config.yaml
encoder_arch: "resmlp"
model: "model that answers yes/no questions on an image's attributes"
dataset: "dead-leaves pictures: piles of overlapping shapes"
train_examples: 145000
image_size: 48
crop_scale_min: 1
horizontal_flip: true
questions_per_image: 8
encoder_norm: "layernorm"
encoder_norm_position: "pre"
encoder_activation: "gelu"
encoder_mlp_ratio: 2
encoder_parallel_block: true
encoder_inner_norm: false
encoder_patch_size: [6, 6]
encoder_layers: 16
encoder_width: 128
fusion: "cross_attention"
fusion_encoder_width: 256
fusion_encoder_layers: 6
fusion_encoder_norm: "rmsnorm"
fusion_encoder_norm_position: "pre"
fusion_encoder_activation: "reglu"
fusion_encoder_mlp_ratio: 2
fusion_encoder_head_dim: 64
fusion_encoder_fused_qkv: true
fusion_encoder_bias: "none"
fusion_encoder_qk_norm: false
fusion_encoder_layer_scale_init: 1.0
fusion_encoder_parallel_block: false
fusion_encoder_inner_norm: false
fusion_encoder_positions: "learned"
fusion_encoder_cross_attention_every: 1
init: "torch_default"
residual_init: "none"
optimizer: "soap"
beta2: 0.99
lr: 0.002
beta1: 0.95
shampoo_beta: 0.99
eps: 1e-08
precondition_frequency: 16
max_precond_dim: 1024
one_sided: false
adamw_lr_other_params: 0.0028
grad_clip: 1.0
steps: 17600
batch_size: 256
epochs: 31.1
lr_schedule: "cosine"
final_lr_fraction: 0.05
warmup_steps: 880
weight_decay: 0.1
adamw_weight_decay_other_params: 0.05
Rows from block 3 of the image encoder of a small model that answers yes/no questions on an image's attributes, named by matrix and row number. Rows with one number belong to one neuron. Each number is 128 + 24 x the weight over its row's rms, rounded and kept within 0 to 255. All counts start at 0. Numbers have three digits each.
After each neuron's rows are labels from the 100 images, of 14848, where the neuron reaches its highest value: "responds to" is what is common among them. Only what is clearly more common there than usual is listed. The data: dead-leaves pictures: piles of overlapping shapes. In brackets: how many of the 100.
# fc1: MLP up (encoder.blocks.3.mlp.fc1.weight, 256x128), inputs 0-63
# fc2: MLP down (encoder.blocks.3.mlp.fc2.weight, 128x256, transposed), outputs 0-63

fc1.158:115130131145163133145105131091132116114147174155162185145145104165150079117098116129173108152130156109152117106152112120164165123140104133129115129120116169115149113166119111159162168132114135
fc2.158:126139164106134144091140129127108142106137084124126100106156111113135147140161063098118136120173179117152121109088153103160114109121130131137139089104120093150124127137089129090113093158143121
responds to: shaded (76); grey (51)

fc1.51:093142119155113130110084144092089157135149135130114185157141083091132131143133122127138099123129102087119125149130083119120154117144151130116134184113105146101084158107109153109146123126114097
fc2.51:131153135134109067110143135112167089122087099118100133158126162118185117114114149153123144121114119161125163134081150154111168140117143118119116133129190142113118122124138133099146103099140153
responds to: earthy (34)

fc1.107:133137111111107105122136128146149165136139144124158150180164147069132172113127113152128159133101125129141121092142142117082123149131157121107129146140125154128145153162119081102129115154132106
fc2.107:126118135158140128112075120135173113087122147152160136112130151116119160123101114169152121120140114095151111134106135158111148143153116121147132127111171170116117121133122151083100125121102138
responds to: shaded (89); pastel (38)

fc1.91:136134137142131097111131146162146136115153150155149122129090147111164129122133123101109134125107154084115173135130118122128145114149111097144108127176115122145118138135132076109119161155138159
fc2.91:089176164107119147155119092106132119143134115156140146089132162142134115120141152146122195136176104154123084143121146147111071135138143122141175109137092144133138135185139151108143148123118109
responds to: earthy (39)

fc1.237:107099107136150112133135135118144139155094097126130134110146200114133144143130124155122162125149147117130137130116095150091094120129149151070174141107089113142119123158154098138128129104132153
fc2.237:155105170118138116116159146139160124114147106091116143125158123174085152098137133111153146134150156128151134132114177089148140139140162136178160111170121089082136153158089130122132133150133153
responds to: grey (44); pastel (37)

fc1.85:138113129119143129154099109138137167145151142107166076042107144116128102147155153125096128171161118148140097144151091141139163143139110121090135137106140158128121113097123144123143178106101103
fc2.85:141157131125099145120169090112135135146109172101139124130139162140101133119129106149076127130130112096133137123157144151131134100139115146133131141118118126123146060140091112098117141121118157
responds to: shaded (92); vivid (43)

fc1.59:105143111128115123123122125162168123138098142155136132073106103108091118138131124095140138086130114099170101130111162151183141130133127114144068174122175129154131150164143099081132147120124111
fc2.59:118098152153155120164122156110150137098118159123126122156114118119125108110119146152122147114136142091173147115135125115190125154133128138157141114171139129128111113141141147070106136099119141
responds to: shaded (79)

fc1.95:175111098162141160120142157123097109117138136118125154124140136140144122147148106130137139155150105106157129139131112123110100112109113123157133185131150129155188153119110118131100103108148120
fc2.95:107118152118158147128099092117114152086139120093134149122094098141125132144112180156135144116120086166128126152142122140113174154152133105135158101184122151116112149152133094110196154145140105
responds to: vivid (39)

fc1.26:156140136156138129189121101165144112139128151141138140119126137145133086138147164163139121096121116127131159171133130107125134162156116130131144125092165102083172142175149155120113117084141174
fc2.26:125118134163120170145144127113138134098123123151128111123142138141163102178124126127111148157136104089155122120134165101126137147107131087155144145099127099138127107144116131108118126123114138
responds to: earthy (53)

fc1.250:127111131099112078184158128155094166125105134129132108163128095119109162145137084147141149126107103096137138126133100167139117124124115133125134140152160142161176121076113107114072128082106164
fc2.250:080154126095124150104124155129131103101161133090148110071122146067120145122109139110110142144156147141114158136110164132166142113145164132114142162132149124166119165108143122119138179097107095
responds to: vivid (36)

fc1.142:132120131104143123171135156129122148118112146127118147086106137101125134207102057125120116161174107046079142109133111133121152134131133129109128140123112115136102104118135106121114123126142106
fc2.142:126181154105111115114117131122141133088149141115139105117114131115156088135116118136132149162136098119126113139149134087109069142126130075146120148114134137162106136111160137093149116114128126
responds to: cool (39)

fc1.160:113148130136133167161119155111165178141121108160157118174113144110136156188147128110126106144133151159100152120145090087133099129147117139158134096132138182143151138144130067147107097108154156
fc2.160:100082135085152085128135140123147107119104178133114155131079134148070125125163069149117145142125130141143137125087105085096135119065126136123144134138114107115100159124140140147081120135141108
responds to: vivid (59)

fc1.96:119076148123119111171130135145153151133121148116135157137140121108181164172146185137121149133088106083129112158080121129149081089129113106140158142123142134145099114162117114140166141139128132
fc2.96:146119152126133159100156093128096134118138148149113094104058125128111152119099125101139133102143138152127152127185133160102177127134139110110037110151179140094156119104138141176132097123150127
responds to: textured (66); grey (33)

fc1.115:154161133129145152108135114097155124102115139120166146155118113088115091129127142125132107144125137103146137100178105120116131163108155107130140126160073105105149145165152124120123131118143104
fc2.115:123145134095101103109159114181127136154121096105156117078114127135105120130110113130150149104117120080117143140095097114144166066193138161120196159145156150128099132123133124106131144103119102
responds to: grey (62)

fc1.218:097102151108156126119160085089048147141109149135106118117122127168140140118127112152080184139171135134134146124097137115106145158106099133122137140149134152117124129168106095121110106136137160
fc2.218:104138155136127108114143119130140119127104088156145105130156124176188127142119078113118108175097149066131099145132120140150132125153102105144138149152128123101099109100087105113155113132111147
responds to: shaded (87); pastel (37)

fc1.177:113106119138136126111061118123115163095080112106132146123177077145126128140149118086113095140146127121106114134127095159135142121129128132137100141141122144112177125127145098122157124149147156
fc2.177:108107150141147132148174182116102083111128130113089115142149098140131143110171059106134149107149098150112134134166143123143131127127121083132138080127126139173125102119127139094159125138122159
responds to: earthy (47); grey (36)

fc1.0:101114146164110097142109178121111140129123161133129124150126134178111149132189166103110125116101138147142114104133114142144147120142146137155070141125112173120116162108135082157125173136085088
fc2.0:113117142104127122094165141118177111121119137150147142119134099138105151139127119131121108155187107105131153134136116164126125111143117060140154118129135171169090119117083139122106111131114165
responds to: grey (60)

fc1.182:128126078103155133110136125126113111153110150131155119111116114175110119095112136151086127109114132094134101126154144116091167104120073130139103175144125105113211132094129148118110161123119130
fc2.182:118096186140127125139104131104131134099171103148090174154123077083124157092144152111120143124103104151112148128143108139161145128118135132103089138110152136083100116147112123147106105127136110
responds to: grey (45)

fc1.98:102144175098112128097141162162129117085139132102127174119154166148163077164140129117157137126180138124120068112128082157126120129150104099124092117114126168171151144153177121100106151071140093
fc2.98:119126147104161120155128135126091147115118095119100127093100081118157111155128164066160132126153117107146149161166140118127154143093132143131169097130155136111119158152135147140181164135115105
responds to: textured (70)

fc1.116:091117122123146122140074127121122155136108128115131108104073098177102127118145082129151150130145179166099148133089144154146105106128140164151142133133160115146129133128093076154134112152154152
fc2.116:139134170106106157109151132132134175114175110150151122139122110139134089169089086078134109114198141116150136093103118130153107142120148150174115142143105112123182116121128133138113126126092120
responds to: dark (40)

fc1.192:141120112099123079092081157112134091138133149140161096156163110151168107153123076107152125159147171135127124128122104154123164131123128114107123131172128125145155156118148135122102124142108130
fc2.192:144135135146142104115165144107133149110137121154126099137150133108151113157101139173101143106170122123151138152104137096141067124097138131166124110122135139114120102152179116119123140162155164
responds to: cool (43)

fc1.209:122158141114158120101143093078130106135103146135093097112141085114075136126098121117141130104147137167161164105171116114143182167094132163112137117135134139170152128135120096134124121157146101
fc2.209:130109130124151146087171123168120147119160109143119108097111130125138174111136155112114134112116172163089114103124107130104139071169093116104095148147154139094126136123108160168138116116139136
responds to: grey (37); pastel (36)

fc1.7:108139162055104115172130119135136141112141123088091120120135132125124137120110166138113194162100120124152131108075119129132083111172117114123142087111136078162121119150105120147149129136153164
fc2.7:141121153123104111145150135134100188143141141123115094142097121098133111127135082144106161181136159127120137150104143114136114101149100153087117154163118152102116105112166102156122128129143144
responds to: textured (67); grey (40)

fc1.238:133179145127123140151105106108149153151138131154133142130114169153145162152131101093125074152102136144181188099091100140130137111125116119123148105161138103159108102088139134073137121093103135
fc2.238:153134061126060086129119172137139104119138116129100139103152113176120127119114101145100143113148113130117128144110179096162152109113125130099099105122109152103150067116109112105093116146112097
responds to: vivid (68)

fc1.241:102168138158120074082155109129114099139140128159098133100122182130134099168113101112157125126137073152126094145086102130143129167158124114137095131090126166177125110126113148132131133089149140
fc2.241:161125084144180181139127123107099145146131172103156103121142116160112185100095145115149108137145101107137137150141113144148154126159147146130114117114170155124122122144112114147107124126085128
responds to: grey (43)

fc1.89:144142102138163103120126109126109151117128147116119146177104138086086113108120132092140109181140136150157155150139160109136116144106104189122125110183142114149106094143154159101139192117145188
fc2.89:099151130150096145107148119119121137130084108173136119147131132127127168141095105145136154102094155097098103161105131138139152104135152104138160152088155129120125163113129131095177051120132111
responds to: shaded (85); grey (49)

fc1.219:088113113112090118140143133098144120140125139112120088147181158097110135114152121113124146094143146102133123110130125113130132131126132114146085139125087150157127154126121076112100150133085129
fc2.219:173128138106094134132100117142144132087115121144101112137151114109137115174123144108133072145130084154138148126119181162102128092126134107146142068129136168160155100107072140106156099150118105
responds to: cool (34)

fc1.76:149120148163182128071127193176116140123132131153150115129128137126117139167127074130162111115145189149133111174146133111098142108106125125143146130142113130143116143119106155126137195124138164
fc2.76:129145170118121107161130090130079131164166101105112158160109129128183139123121108132152171128122104173113110147129120146153154099100098138077117150141104125151098132120108143088107118152116070
responds to: earthy (66)

fc1.173:113120153140103116123154183140097156087126125194131165120078092114167113108155096147129111156119110139174152134092120085148092101121103133138151150138127137155159146105144156124094137193161152
fc2.173:130158115126175155120094115136100104126176143138120159149095125120136115191125123119131144154137166150143128100128120167110131166128139105133115137057160145137148125154152123117110113104125121
responds to: cool (36)

fc1.53:131127084111122098161187121074100142111138127129131142115104163112128122123096114145120156133077119116127127090096102097099131120089113124117099118112129144108123089097096174122104125084115121
fc2.53:134134158131139119155125153093124112070151091130165139189190150173145069115099078123097176143109118104094142105126128182135125133108115138144115123102122145160140108146135113099113133118108154
responds to: grey (51)

fc1.225:091135134130153138122126090129124119138088124121172123163131150140104166158113127111143148111133137102124154069140142139125135111125120070137123141162098122115142080150139095137138148100179138
fc2.225:118127117122145127122113130157143178178147147114120105158111143116122110132162149168135134100129141150142125101158123128183127123130122089130124118094104145129172141093150143129116161161205108
responds to: dark (40)

fc1.164:136098159146143152127125133122144094059156144109139135103122117066133120163165140158147092101155138166123105157110105111123132139126138132119150150116128114138104142106144148126103172140159120
fc2.164:102162142116112153164124155153138132118168161122144113135160127159182151128118115095134144105111109114152138155173103142118148124181118123143103119164113116151117100161118147131138092119124127
responds to: shaded (83); grey (34)

fc1.195:162118126110118131117135134144088145165104160130170149161118103130129106113099105157172138112125090101100127156121152104149121121182120133065171136118122148144147131133101144102098126139102140
fc2.195:152132122142166098132148154153177094139125150125164144099142138152127163147100154104101092112124108114183107134147113122103151146094140121141085139166165146136140185171140094197129144119131114
responds to: grey (92)

fc1.135:083105124130133145133101120148125141135147113130097120111114077158153127108142110137102076160100099105101157106116101149096103117176089143137075153157113128099119140115137100101124164163139141
fc2.135:108147137160147131136134095129133099110123120120090112151136122110133103102127147135111124125129134110171097098119103118113140146118114184140138112128143161143164149140111159168140120081121150
responds to: shaded (83)

fc1.234:140150131121110093150143109129124172085077120119134116110099133134114118129140162119150103168150141110092125110132175125114092143164135136130128141119095170106134164118103134082107131132093129
fc2.234:134094151123135131116155101113103133109148071120097143141143182082126146154102125139111135137124142164107127117107137121099132130116117138170108118151122131108089151135112192132147136152131129
responds to: cool (34)

fc1.231:097108138123112144136141162148133130086148179159111128113112148152149115120126132117128102147142110146130147116123167163150150107168129127155106129101124107091076136127177095118131115120193141
fc2.231:103129105144139113109139106126146111150132144154142155100113126113155188124116141119136143089116138078148131169105136166147169157107136155170120145099182115150104148129083104183155135115149166
responds to: shaded (83); pastel (42)

fc1.167:106132133144148152127087132128125148111114161151152099150083134165151147182083115098177139116123149121100068092131137139148142124126112130198105138125139102106131105141099130106112112153171085
fc2.167:171148127132128125126138131118105093155130107147164138122110105126106121119175170105111131158133149131126137134122097134116142121112146118121151091120123128110127095108133112151147109141149153
responds to: large pieces (87); vivid (47)

fc1.49:167127093097133146132145150148129161142115127155113118174155145177113175074124132149098195146098136128155122077110154142138125185090086103133144108120127116149131097135122158153128123149156142
fc2.49:096159149096096113162118135135136118178145145128108101142130124123142176128157168162129156105125114119119161130132151098144136125107125115118080141128146158137148102145136163191140126165164127
responds to: dark (43)

fc1.242:109096108147138120125198135101134107087163121131134151130120128147107125131117127160097124165094165136113155107110132129156105122140135111131134160116129127146121161140118104113128143179176148
fc2.242:131087112097148126111121111123142114127153139162155141111181116143094102064137161152160115144089139142189139125110120108139157090146154138160140122117110096104146124137144156165156147114120116
responds to: vivid (65)

fc1.119:146081098152140152140158092100127177128081176121118158136123111113101125138171137154174093119137114139129150174096168127169091127125117092111131164121112111135132123187137149130130106097138109
fc2.119:069152176123150120155134122125118105132100081099105093098148168124100092121117142146146119124156134131119099111129145116093094134112138169112154135141113131177104146099155128147162162147131150
responds to: cool (33)

fc1.202:160104136115132111125149143115074103109132175107123130116097128102147102128168100140116133151142125169144161082090172101159098136133144104145135096115159141146159132134111112097130141092107127
fc2.202:124125099141166138106121197130099156104141133125128101133151060114112111122146110131156081092154110149113121136151156127153142144154175099121132119122134113102188115103126139092131134113132153
responds to: large pieces (85); vivid (41); dark (35)

fc1.87:142146118163136128084128128142133144159073146112102154104174153143133154130150093153115116122126123139156107112101113159137098142120110139180112091171113141165133145121113130142144135166173113
fc2.87:160115118122132140114126065161151119089140127097158105153134136186108145135102125125159091113114093161141091144153117092089141136117128120110073142155121123118122176121109169130142156116138129
responds to: textured (66)

fc1.186:119140116080126069165106125137107161135133146129098107115125159170143147114137141137131091121109096141159094111089188166098185139117155109110116181089098147148121193134168131135146139136162120
fc2.186:124110162145157102128168131138108076095166092094160126109130099111146090098110132117118090130111136179162106117149079146141113105151112089092125151139139124147088147115102106154112149161130154
responds to: cool (39)

fc1.71:154114099077099088139141102154150161138135154128127127141084158089137117147101157103114144107128118127139125143103136135095103104088108155119122139087137161095123144146081162132120163095157101
fc2.71:131112125123163135124168137122134120105189151112105155176150114127107153137142154101128130086150139139099165122158118153101118108108133105110140139133098106116119152082115098159148136103137170
responds to: gear (26)

fc1.86:099185148131129116140154152136134123119145133172166147144163162149107145138126109176132135141151151139171107117080092096121106136150125107111124077140131134139122168153178154129137086113129122
fc2.86:101100136127134140150134148085106117105115078149158140141150133141128109136119151129136134119125125119092107103109125106099157124116119124102144146126130128102138116180139093132137137114169135
responds to: large pieces (61); grey (49)

fc1.103:171107119148150127127147117133169170106139134092150129136121111172116155116125137123124133126066125163147138129157158126210175131120095139146120099117127190108088177157133099155110142133134100
fc2.103:131144124134121138162105177094118121137136101099139096132143139092183139127124154091132122133218137103098111129114110127072109126130137147166148136127140071075108140146122099166146143130129112
responds to: earthy (33)

fc1.172:154102091114121149148120143121144137104084159125158142135121085176137099119161118092127107130120132168121139170129124087123134142109167107155135174099095157110116105126083126177105133133147113
fc2.172:102145133143157144141108096088171110101117116150149088133145153083083133118169115126114132131109132141099150098131153142110116111153122132084113137132135148166106133134147126109135083070152097
responds to: grey (69)

fc1.82:110142111127145107123101158122159100088079167124083166125106134163107160130137129175127130138103160129155163128094119147129131152122107150152149139192144078143132086121083150132131139138162134
fc2.82:137135115123123106151103175185066090147134115157130139107115115108103132159148177120107141088120102117098142109125108127122121146161136155124098157143143138112096155117121143096137127149149156
responds to: large pieces (60)

fc1.245:110147160101149124159131168124142131114154119103152129143084127154117125118126086146150129154115151086123146105142128156131173142135099091111160122151151111178112133121135140125145145049171143
fc2.245:119130069174098082066101158132114120119144103196120155141151146107159102122106147126136104052118107087129122101147113117162163174118151115099130149141138128131131126099137137140079154131099138
responds to: vivid (68)

fc1.19:147102187122134120139149157084091128125146105117101130118109129138108145139109113138147103129135140106088138111116144205141136130144102138093159150121155105110168189151130123147124136134148113
fc2.19:086110132133098109153100118159152096116102126151116134124091139128110126129149103123126149161137118112138166134130112086115112135102117108111128175149119121134077124147113148139122098124114109
responds to: vivid (81)

fc1.2:094152146141153104184138151092121142078123127145112117112151181115159102207142160092162133159131138137090116129161108116101107131125111155147133145105147083094142087106115131111125125159113146
fc2.2:123145133132135124102071162166114073096133125110190143117116128144123097166120129085165150138146127092088107155084113142133139156113168122139132109162141149133129134128166096140136141127103129
responds to: vivid (32)

fc1.147:115145106139172131140114151096124146155135106143143072120136148101125132111088161142147109142101087175099106127130129160152097154136087134166118175147158092140118117187084130135123146146122105
fc2.147:109147143142108132130158104104069137131116090114143133143139077103113138103136112171106141091101133098040112155126145137121136127143137156124150140149133153163130162131134119100148104143122155
responds to: vivid (76)

fc1.6:119171126104114124135145092136113145111086201113080174072159145126113107132148081177102117102121134139127132160148112125169083151101123089143145136114110110134139145134115099163119110093160134
fc2.6:141137132114139130130127155150149124143118101160152110133093170125171140137135147129151132133103143170115103094159122136087179053149110114108097128129120149135102125142162091111096124121136147
responds to: earthy (36)

fc1.36:134133102090141096106121140158128136141110128137110111139184145092137121141104116095106101138134111160132178146117147078164155127126107147132157119134094144126110125170129164085122174141191171
fc2.36:113119143107122115121155116132140127114094123124139123088099106129138114097140143175143089096104082111125130152052131085142104083121153099068167125158133130134160142137149113101125099119119114
responds to: shaded (77); grey (66)

fc1.72:116149135130103161127138122128129135111161142137134137168096119148092132141105124132142153102121090102127126172065135164152150104134120149138097115130146101124116129088143117177130136161119098
fc2.72:106144100155168119083099184114126140107065105120138136124082128118143076133120127163122129140111104141114145123161156117104109128102104125099147105144103111134135120144144158069140108154179141
responds to: large pieces (63)

fc1.163:111130109118135152128132131092092152146108156122111100108107109133134093134130171126154095178115151146102167136087122137126152080131073143166112154106138088152084136124106158090105106095180089
fc2.163:110129147132112131123139108112153154156109137071136105122133163115146132141118105137098138152150119140167135101175185156112120109116122132105115134080126163110183127126139087097124161071110097
responds to: earthy (39)

fc1.189:133121113183059130114145133123122124117096147121164155157150135124133117130111121116117098165136071170121134107141148131107111136141110073149120155143140100124097114171168102147132116141103115
fc2.189:142068129150168108101122129112127142123133112114099111104157113137146120139125141129143146105130148108115112132174166100115133176135130089143147126118108170105141149137116151157078185118125097
responds to: vivid (43)

fc1.155:112098146109139145156138107085107140169145138149103155121137149131112082120124144104169133088145159148137176129121123126084126125140145141121132109108144132133156123112156079096108133084125122
fc2.155:148116146094130199120122093063133152134087170094103149124155129101127119134152131120125112146120140117115150104141111103147126122124154133131131140141096085118094157080103141161174099118137100
responds to: grey (71)

fc1.41:119109141100099140125082139132122092134141148092136114106109158104156114136160119109103171112140150111105105087170103129125153125145110124113143118135115132150154110120162145124118137187137177
fc2.41:143129110100153081151136115163109099151097141131168124178107127151137124155115096182145108145099164128162145108100151124109135136123129106076137146168113120114133115074117119140132162130183116
responds to: cool (33)

fc1.212:133133123162155092105128119126085139103147155100139136137128127122114111169126174177153130138110132119115107098114120128206118123055148093160136124096124123154151121126172166109146097164145118
fc2.212:185116147099124144125128094142160100129157096131126115133128153139121134121152141103134126128103167146127116146147138127073133116086102152127143120117180129139146100133126180128122112140140154
responds to: cool (100)

fc1.171:123099125098137142117105126172137130073123155158142091131114110136115149173157079144111081145110126135122167071113074142131147159120144129123117148144172128154107120109116138116112118153135128
fc2.171:117128123140096144117132149125126144132115096146137151145094129104142123146101134137080131101161114123120120126140127122097124166142146191140157110147121097104129150121124108159137136138164106
responds to: cool (36)

fc1.22:155092108092139141140116154125092105111134105124099121168121143172101100113146167123125135159142115167123088098099105094130136095122114105159145143121089102135109101091100139133161126099146088
fc2.22:202121121116168106122151121131130139130102150152142144125120136141158121112152105121126157134130137120101130104110118124142117124106089108081164091125162116095135163154177156171165124103103130
responds to: cool (34); vivid (33)

fc1.129:143205134126172137118102171119117123143109128118085115105130135162110118147121099177147193133118127136132168135103085150143100106150114156141147172136134135150108133141114181144106130130123135
fc2.129:106118136143112162126103102169131106117133146104118130123140100128121154155118115146136108121136146118165143127152119113102147126149130154138149154132119093107129115163127123089133122151162150
responds to: shaded (77); grey (47)

fc1.191:101132141151106126168118118142165139122127152153158092153183103135140176132159128143100126132130132125121155134113098146166154118160096162098108171151173194158125138134125117161116132103112131
fc2.191:102093154124126133113128087147165142177119175110105132108120110106174143091144155111137143150087147102108131126108130110141123136121104168118123151150155141120143128094147091108088111117122113
responds to: vivid (33)

fc1.176:125107102175138144088159110118150082088124125144132146148098111121142125147131095128120135129111113123120165128102108147135133127133101143146091105208103121110107088147103119129094111190142090
fc2.176:142115163120155109132124130132078108153148086143100109109125102120125090099152128124134124112094094120138143099148099141101140148176142140074128144118155146169136139114137154156112161136119113
responds to: large pieces (63)

fc1.35:143171132121175128140125130149137130085119114170136126145181169107148136128114108128143148148113134106150117139078128135137128189117145138105175081169090165134120118137120113108116127140128140
fc2.35:096081069119152119093097117085144160128132103100183120126122132131115125107137116155161160135133176119111127092151137125130149107093129120133136132125124109069130141128101177157113130128175149
responds to: cool (33)

fc1.249:098120135154115154132132127152152102176126160125158095144138164096155111097158110107119115139106169151193128137134083122075096160129111111120137134129107161135113080103152125154116137121148140
fc2.249:115115132102144093158168118074155092146124138142153120138113123160123116112102131144107089140162110078147105156163134123171115125152117166170115120125161136075121130140162127138142102165110114
responds to: vivid (87)

fc1.8:148086114098139081176145101085117187123154106120110110143121125149106135095146128110148156130132120115106201117129135154162111113127146122135160116157129080110118143143138117130134148110142146
fc2.8:139112145137121117122129102118135101124116153132141146126125117138127120151146157123114100151104161098200153157113135120135121139124126138154126162137122142110105161100143170140093083145183139
responds to: vivid (77)

fc1.80:140118114105135145122128182127134133167094126132140178170163159140164116147126115125142133110141087151142145118132153159163095147159125199146145142149147120101117121151124119155120076133132155
fc2.80:136092114105117146131109108146149130131113144134192109108125089132144121099132112161136126101106161146160118129151110108147133158131159059124112128118127111126150110109121148103110149160156121
responds to: warm (49)

fc1.151:147132122087153093106135081153101136102114118147162142168104112102157161171124113079138131113141158111145085134132115111174143059123091122125129183138120105121152089139143143139133128103156100
fc2.151:128101134157152162161069119180110123162140157124129133139113130071125137089111145143100057141147110100114096139170115110112133172132119107142136125143100114152131132148115130125120106121119141
responds to: cool (38)

fc1.224:157149093091110141151091141132144151122148136151108107090079145147078106116141127156131151109103080105152083108124143097168060096110132143119152134116125122117177110169161136137125166142122119
fc2.224:138154095099121119132149135152122111162123156110129113114139149148165166136126121170128110132124152169123123169129155169150096104114097066147116084099101111124122079119124148138156107119090119
responds to: shaded (77)

fc1.161:156109132136165121107120147161108176153114111137169156151114115124140123105118114138151126114126157154145140163117105161155133109167096134124171131111106093119169161164133100132105117138139091
fc2.161:127156134140105098180121140103084091144143127115167097103135104138116164135085173105083121114141126144103153141159113115099132126139123124157149075138136135142105174157063153102143168128115142
responds to: large pieces (68)

fc1.74:155152173094138106100134117166099135170153115186173143130122099131135173118101146134117126112115153145114148077144176107138127135157091135136126158119140136138103153110100129092116151112131138
fc2.74:182143108146133137110123098191107152156170110079116133159149073122089108128127149142127083138114134127116101144114116136135150086113104166109114142155115093117117140147096159115123102181075110
responds to: warm (37)